config.yaml
norm_position: "pre"
qk_norm: false
muon_scale: "original"
momentum: 0.95
adamw_lr_other_params: 0.0015
adamw_weight_decay_other_params: 0.01
Rows from block 8, named by matrix and row number. Rows with one number belong to one neuron. Each number is 128 + 32 x the weight over its row's rms, rounded and kept within 0 to 255. All counts start at 0. Numbers have three digits each. After the name is the row's rms in percent of the matrix's.
# fc1: MLP up (model.blocks.8.mlp.fc1.weight, 768x192), inputs 128-191
# fc2: MLP down (model.blocks.8.mlp.fc2.weight, 192x768, transposed), outputs 128-191
fc1.580 171:108166186175187090134148126073088141122143150136092081160046162092148099103162080163162181160127091131142110110143184149117099172099139155132116123197113035125115099089117106162075138101133108
fc1.581 012:119158146109093113101171139092144042119196139134142128135097160182119113105160112128110137124110134135124108127114118156135116144089110112149101186122053140130102160148107093203149165192148089
fc1.582 083:183091131119194069104124136111137101070185145165174123155178152128119096142112117149157192151151162118086144118131145066129159120054113095124127102112170154133121169179120154088108112137168143
fc1.583 029:178108137089091134084100125058145084162154109119120168124089189077121102097126163110023173145141155126121127077132137183125141062152187092170159083128120091105139118149171166107072144143098151
fc1.584 124:141168179176123117150110155092070138119106150159121155086114130093124157091099079087147164115171103097147113181137142141093173138109168159132103106118091062053087114148125096180153104206184166
fc1.585 024:062077159070130134111043121176097147109083117130143130170160178129195136092143092147155140103151155181080149138121182122086143089114183155148116169172108128099103079138100107146121137140142108
fc1.586 092:136123151118146117119114167122109052115085132124190080137203147220129097115162119103120151094100193113116147123127127063121124160126163133159130133128084128172183166152140110122127107101103102
fc1.587 108:128077153117138141128139072156164170118144206089170101139133095123132147144079119154100164148134180144212109125154183110127093181131113103127092140130147133069151081079134105119178135094190100
fc1.588 019:173130156103111152127097154134114110131091141116146080143102142171153143171126136087076091172124144186108123116110098158145150066118103127186101169117173122114088120174149159114141091095158080
fc1.589 018:177113136083159107140169107061114128163125141128126127088148145143112144141160140155109155138103091066091135088120110210124106077126118129135120099132125103135142143170152096082091111096166108
fc1.590 014:095118150154128052095117179114184118146113128112110069154120158109155140150073144153150139150182144177104139103092126079133064132125141071142126103153079134155107134118169092123185140090140070
fc1.592 059:179175186108174113096152140090137173134136137125070062117159094181073126076132136168100118176151057131142137156119144110126095119124074141139195148156083120131118066125124134093148132145172169
fc1.593 013:152127104133151123103178117125164101128156110131131086096084157067136128142146168136087199117137119204092138113143088115147083141116105137065181150129070098164089163109139147137139133146141120
fc1.594 136:090103151210126124155163121088109120130126098102137136177077123140156123131160171108101130130153191080195071154142125135130122134148133082180131181134094142059109162147105114144085132086144118
fc1.595 132:161059157122165140093161066205159178130181129153135127104119120076120111149070162232111149138155159128170110105126062131116118150090157155154047133186108152063111155128140117083146153126124149
fc1.596 078:085142165109157150149127120151097163140190159145131102123095096123150097146146064165046095135165111161111137145114102126123086111166148142081108129103120158134077215119102149139112149134120115
fc1.597 086:160138165104091131129072110088176141120111116106176156140111198137127123113130135128141122142151136144098173078149092143065148081107134089210132117142213065140126123123144119161097101162113152
fc1.598 086:122125116141135115145144110132111113179098127130154113163131074087100135147144155179120148081107141207089112153118132170149180069129112103109102112119157101092076127078211134124164164095094130
fc1.599 016:139100123091184114126169122072098134177113051142153091099129182044149129097130116094145107155112164144131117100156070181103113077095118141146096126119137158141106138173103133111086080189149096
fc1.600 141:148078118130124114141164116075105129113141124162211216134109153116133131131102067160103092125120199117138122083132132162143145082123137098144182164104139118101176072090118167119176123106140118
fc1.601 021:145158136153157137079113083182106147104144098168155172159077142145138164101182086140133149125137117140108139129082085078162196129120125114129105149132147120105134157140096140148140180098134126
fc1.602 012:110143084100105111070114112105121109139167176127153090094115120122128104058140122119102183144148089212131192132101120116089133125097120124092097121135114159119037101098137122112143144132159082
fc1.603 170:119131070097114100163152151169141127137115160162102140150167112083125101064137141166086143100152138169098087125100154083147161173118167183080102181132073066144118155164104122113137156127150080
fc1.604 096:109114157145120100130125112140131188109130048116177089064106071113163092220153101097100145115085079116140128118157156158157082183128147123142159132139102178129099097144151107058094201162192170
fc1.605 013:147111139108143183074122155077070122183135125147140104148083155090101108140104144103120164198108148126147173091084130135139136087129169151157126160100107119166105117099148126163154144142128137
fc1.606 094:152128158131140109148093095177117161161185091150111142113120152142095099111111153208146069210118108232188123082081141069102135139112124120125181122128130138038122152098063093146199108094177128
fc1.607 017:123123120084158136118099099170169049147141152134127166108148082159158088122119155059090151147120099144111157117151099141172108091077154093121092085133116119118057151093128100038081176159155140
fc1.609 141:079150071134130112174113108119132093166128131210161219092113123157076104105169103121167117080077188115148128086176125107146141193100167164160142176124109117126130101125144066133099115153149094
fc1.610 137:134143106128156106144120185092135114173206110124119135084106080101102086112094137104138138138122122136116187087106183155166106157115169201170157136157142129114211090091139146162155045092177021
fc1.611 080:133131147112133138092135131164123106076115186137159166116088103047155159166111154083148125151099151173154156080115114059167184150135131165121109095105097067131099173113071088147106125134154099
fc1.612 011:145098112137143126105104076136084135141160141143167109164123152085214121168088127146067151095128148138057140122122137123152153061060160099066139128117026112153129167167156137078107101137136114
fc1.613 079:126147128149121145152134156107113165110127106100154101146128082102088112109091139115148172142134119124182145094085148128095144111142132128146138125145164123121137108165187106107098078076186087
fc1.614 083:165107148156155129118134099123107177107124148156123073119194091115128110126207100171130130164114148128186143138144071151177140138134097059111137106139121128135107157183075151118152118116060178
fc1.615 023:085148113106161093101141123106114097059151159172145129128135185108091165113220143150111116112095089121057140156128125109180112111114137137082104115112147073068100110153102101119100065139130197
fc1.616 043:132087082130110153133128123147114142102128154083088146143176121169047175178146138142051120114152078085161147090113110095107091102063132105132097148172113176166187153094118124100094152089108156
fc1.618 136:103175163138147158087128081087146127137157126130130105097096114107140124135141170099081167158119145144074095075147199158128169143118159169113105102141084117124124107071143120148118116175068158
fc1.619 145:165147154129122087143193163093054148076098156087132162092111074139109134134105083151066191131080123170075113122122163133118130168123102129126104106108120178149170107125119132113118059132120113
fc1.620 009:148139092047118129052110152130102071179134156123139159113102154092194091134132103117103097127169103201063136110112124120101170127137109084100145101158092130171091125087124104075152108153146112
fc1.621 058:153116166115156159106093046164137149121111098163099094118146102185080113136120095081090112128106168113103104104120138100158119109092106144194137136088156196112071116120162066144129086115152150
fc1.622 066:202099123172157141124144138149145100180117133102122150180133184177120136089086151181129094111143110116166115085057106062099135108186112169099154107133098095108127170119110188113127131116082160
fc1.623 061:127118136175098085087070185119183152184141150106100072133127149155135082129102136155117100123133093172160161148099113160172134156097092148080098133144142110153141158182204091133105178155131126
fc1.624 012:104114071120116122129087106155162136109161122131097170111023119146191076094152109080141167116128119111077136133173117120106143117107192066124159102114075150131140175148102092061134134124140140
fc1.625 014:152123125147078115149125138106093090122116118157139109117086162091121116076148082119118152138146134181073127126147142156135109108079203082107135130138074180159071129171141090181121114100158073
fc1.626 009:121092160062150097091152165136123063176150149141145159142087169115225106135152095119132153167143098167067123106069134123112147135153142112083124114164074122197119160093111125138147091139119120
fc1.628 011:140121135071131104121154132102164136174152124122156117152067108102195090090111099143108198153131131108108107070118118162133092153116166120116127081100041125156092206156134105112113178136115089
fc1.629 119:117151122146102106122163109115108154160127132117140128093108158100071091129188168119130173071112115236126097171109123072126099124130170115120222153165103165160175130120126162149115148132157086
fc1.630 119:084095132090134154151149096089146140197155111127137121135122145179170158111106178124115131094126071077135128124144123154184118121079137110111115109174128129070106115097114184153156140157113130
fc2.580 184:176116086125100127131126081086108170109118138145137112141149080080145122122172106133128100105179141157128142116125112113153134125150100109161144102120112161103108154130137132150177162127127156
fc2.581 014:158123114127167135134089129122081218134084143142116148133152072132167133094153163099133100150163069106121115188139111166155188111117171134081118109147200195106199160165128134102098042088095078
fc2.582 087:147129142098148138144136135099141138079098122180152109119060122106135114104095148064118145142148113163067136160086127104103169156078155149142133128134125099127118098129128127135197099086150170
fc2.583 028:143159154136100163184139142118125141135128183095113165151106158080147141143059104098105120123166118077135161165135202117143127135120058151076131076160083164120138127047087106134136106112169152
fc2.584 125:070129156151168138202062140113046132139139156142134090176157117104120139195059128148169151114130094151095109131133150124119094138114123127092112146137170077140161104120155127161157139089147073
fc2.585 026:112097110097124109140157112089165115134095126122158073125059089079128120111151130165089147099152120101194132077112086124121195112153112157150108114128150127137121193137181173128142094108096153
fc2.586 104:120190117070140129120088118151074194111129117156165156112155132175161176113137185190162147133183159185101107153156148104140140081119147159086122122129147120054168138082081117095150135143074139
fc2.587 109:138120157128087121184130141173131084090104084123163094169168134110110053046140132174185136101102153090104158055096126120155147097121170132090116096139159106107126113101150181171091175150147111
fc2.588 020:133147213098094145165126081113089169185113110143100154132128115093143130078149187127184116171199135117184124191104121055126185152143151151091103139118117172102153183099133151145126081173079116
fc2.589 019:079159166100155172145101088134129095159078134107032157181137114121131150110122169173163125172174152179173139187126135146133137134110141092102127131109120147090097137136153165141167109158141132
fc2.590 020:119165104083095171151129096158078183084116155144151116161111078148214116092128124123187133144155114119152140160165121174115165106088136159139080183083111163062128157163124142129112109129084182
fc2.592 062:162154178141096167136157136089160130174161105147130179134188092073102102135134167160038117152145132122154116101118106081113147134171120093122092134117094162081100185167152111147109152143125098
fc2.593 016:132159116131135094124104125102091186141115178108132112140126077150168147092143102103193106109152152101155085197120144179127158082091193125145094088082166181109176127162106150156135068162143129
fc2.594 163:129144095168123124104098119143115152114131072094151165132153111136119137171128154112097135071166112169116105189131195093159180128136165107143137082197130109129177070087124134079094040093149146
fc2.595 123:175197079095064117130176121099140112155118139142161146151155153084087113135102146150148132144172172133124136146117234117121137157166049089072122129096079126079125055119125127150138125182167082
fc2.596 077:199172077145103117104113178178137097078100102140158163065115094157195128116149079095135097126178162119178117115139080141132153158056084144124105124122094170090154137116118110170136173149138089
fc2.597 091:121111097092175090164179105156118060090135156116083089125116078153043155131121158147130149147073115138129077185103125141093186087143116152118135121110115180173099081103133139096116113156099136
fc2.598 077:098075078096153137128124126123136127155062169084122139143159132129126135151094132132179180170160104131126087153171195174159130103136121170126120129110106101155082160172132133139107119112107156
fc2.599 019:119188130131079122107102115117134166128089202106079149125121064178120148119138152190130147177202100143092161191135123113154210147144147139110137099112125141098083144102180070152118159055138154
fc2.600 137:152147110103118054115099085204124141108057083101110127119112173178130112114129144176156137138192114092134136101201150111102121072142107134173107130104117114119114187134151087151138139115116179
fc2.601 022:111145148112115179158107123071089177144097148124061080140126093199100126087143141188103095103177126086141030185142082116138148111155165130150075142134137129122089105132156136104139124182128084
fc2.602 016:146134155185143136158106117169100211141098144160086148157142104117177137167135125080201099112205119106105049191118084130138136120131160109139130158099139152131197176120126154164099094076155096
fc2.603 140:083162106114134171170078143164153118166179093141102138099144080062143091157175130127115141200122147112162147182137109171130088111185090136148071117089172131118093116188084116150110104106195168
fc2.604 104:139121173156108107116165204075116096149154094195043144150105153138120094100151095112130112094155154119092129136119168130085169154152097148130153159091162089129079134183102219152142077092155115
fc2.605 015:143168141127109104137118067101111187128087175131111123141165023102194145096133139165121122127161102149099106178219110140099190147164142144091088120135160152091123153109121172120098057061140085
fc2.606 104:125180165150106129123120113194079124081198155089101149076183100142117121171160133152144163095211155089107155137130156102145145120065083174127118109162141113133054146124171107112104116161126076
fc2.607 022:111132176117121188104130136112030160153086117113118118156122115149138160117125094132178076112174144103137104158104173168047187139181067124120152199117147178128156094143127140171107104164116115
fc2.609 133:154179138161115178124102124174139187120131070162037128166118144124142183126110086106075152129127155150141136147109146170094125097143013093157191129114147076109149188151142158124136131141104153
fc2.610 130:097130157156177061148172156167075184098133066089108160131161124160144101133124145114094147073135110153136132148212140146127126152145066039173125207117147120082103174151123096170129094102115174
fc2.611 073:142086165124120124206168126158158174067172181134097137137092097191103121142178150116117097159090124197115055163093159168176142072144117080155083158072115129155085122083134117128126125174174114
fc2.612 014:122126135105099126102128140122134138143114161142093051148084085130132131102122168124156155149122124134198082178119114180112157096138119128195101135139169164095169139124152153138161105082175120
fc2.613 075:149104205165150152137157188196115100096113112099121076204073117071122064114117159101168162082157130114195099126126171167146084097109122110208169126143131197160096090138076132145134107129131124
fc2.614 079:096158140143117170063210190116174147114120140103106122084144101162054095172105081129107111113144160102111168117153148118166145146144091142141158123116088147110082211137117115167142138110175140
fc2.615 026:120137175074118172161079112118131129180044192140095076137117133113158082123094155144144099179134121165140130134127096108142203151179126168098141116162162137081108152119138104106130141121158110
fc2.616 043:078180157137186159106143123097156089195105094137125124142117133160161102109036127154145106121131159129072112156142088185147140081136085133205166141121161134093152100048114227150112139142127110
fc2.618 141:174148136072162108096088125175166124100177157092073087128096102109092131143112125104164097163086120144115101109165115143094085100145154111086106137138084123148197121104113164102095105136122085
fc2.619 141:126057116127117127079158136186134143096093151144145115142176159108154174109128168124145106162226130142137111101093092107106128164120186099162142141098105096143070152109119117146184097126114159
fc2.620 011:136132159158142132173113086169074142105112168116106106160160072174159127124115160118163146161128135102188108175116112142112143133108173105148101130076170156119188113144149175156110145082184110
fc2.621 053:153092159108178160148107097124175140120184126116126135114119112091098125116212148108128092165091119202172118143159072148145096113137148160112108183193125128128115173094148108091133112160094116
fc2.622 065:083110141216185164176135090120165114105113088184161105131142055097125159108138106148078098168105142087147138177175131092169158155117133117128086168034149141132115073163151140159150105128141130
fc2.623 069:093111094157115159150139116134081111110051093139196194126110104154191144079190097083133103170125127176111141118143107201113135119141080138189148107087127161097110134138098141057137111140106133
fc2.624 014:129165163103080162186185158143086113155098122101121046165165137143106201117140141137140129135168169149163119150100129125110149092100094154165117114130154167111150119124144210159121101141134140
fc2.625 015:098140100081146128134164098118142215136114175083086145144139065132145180130142186103146114127093160108176095136139105105147182083097070152177103115127172135076216183133137124103127126076150150
fc2.626 010:134131109131117182149105118143074187083111140112089078189176077167161126120088164139085116125125158078195113178140161129081148110125130116156082139077180150076182131159148175087123098123185110
fc2.628 013:117154128130105155114132146113088138179054171144088160131134098115117180135136187155186075113135091153132116209125097141115136048135130137153132154139178205112161112171132159157141083133168130
fc2.629 125:147113061187107127115176119132125126088125116145142167150187129194073105089171121110123168149112101020100122164127103104118139124097164111161089141122116108144103111157171108101169127107149132
fc2.630 122:140117116125128106167100107157173175131125116111158094102119116068107142119103163162162122121155173157099127136141140133158107121157138045132187175152123187158088103209151080080094135141167118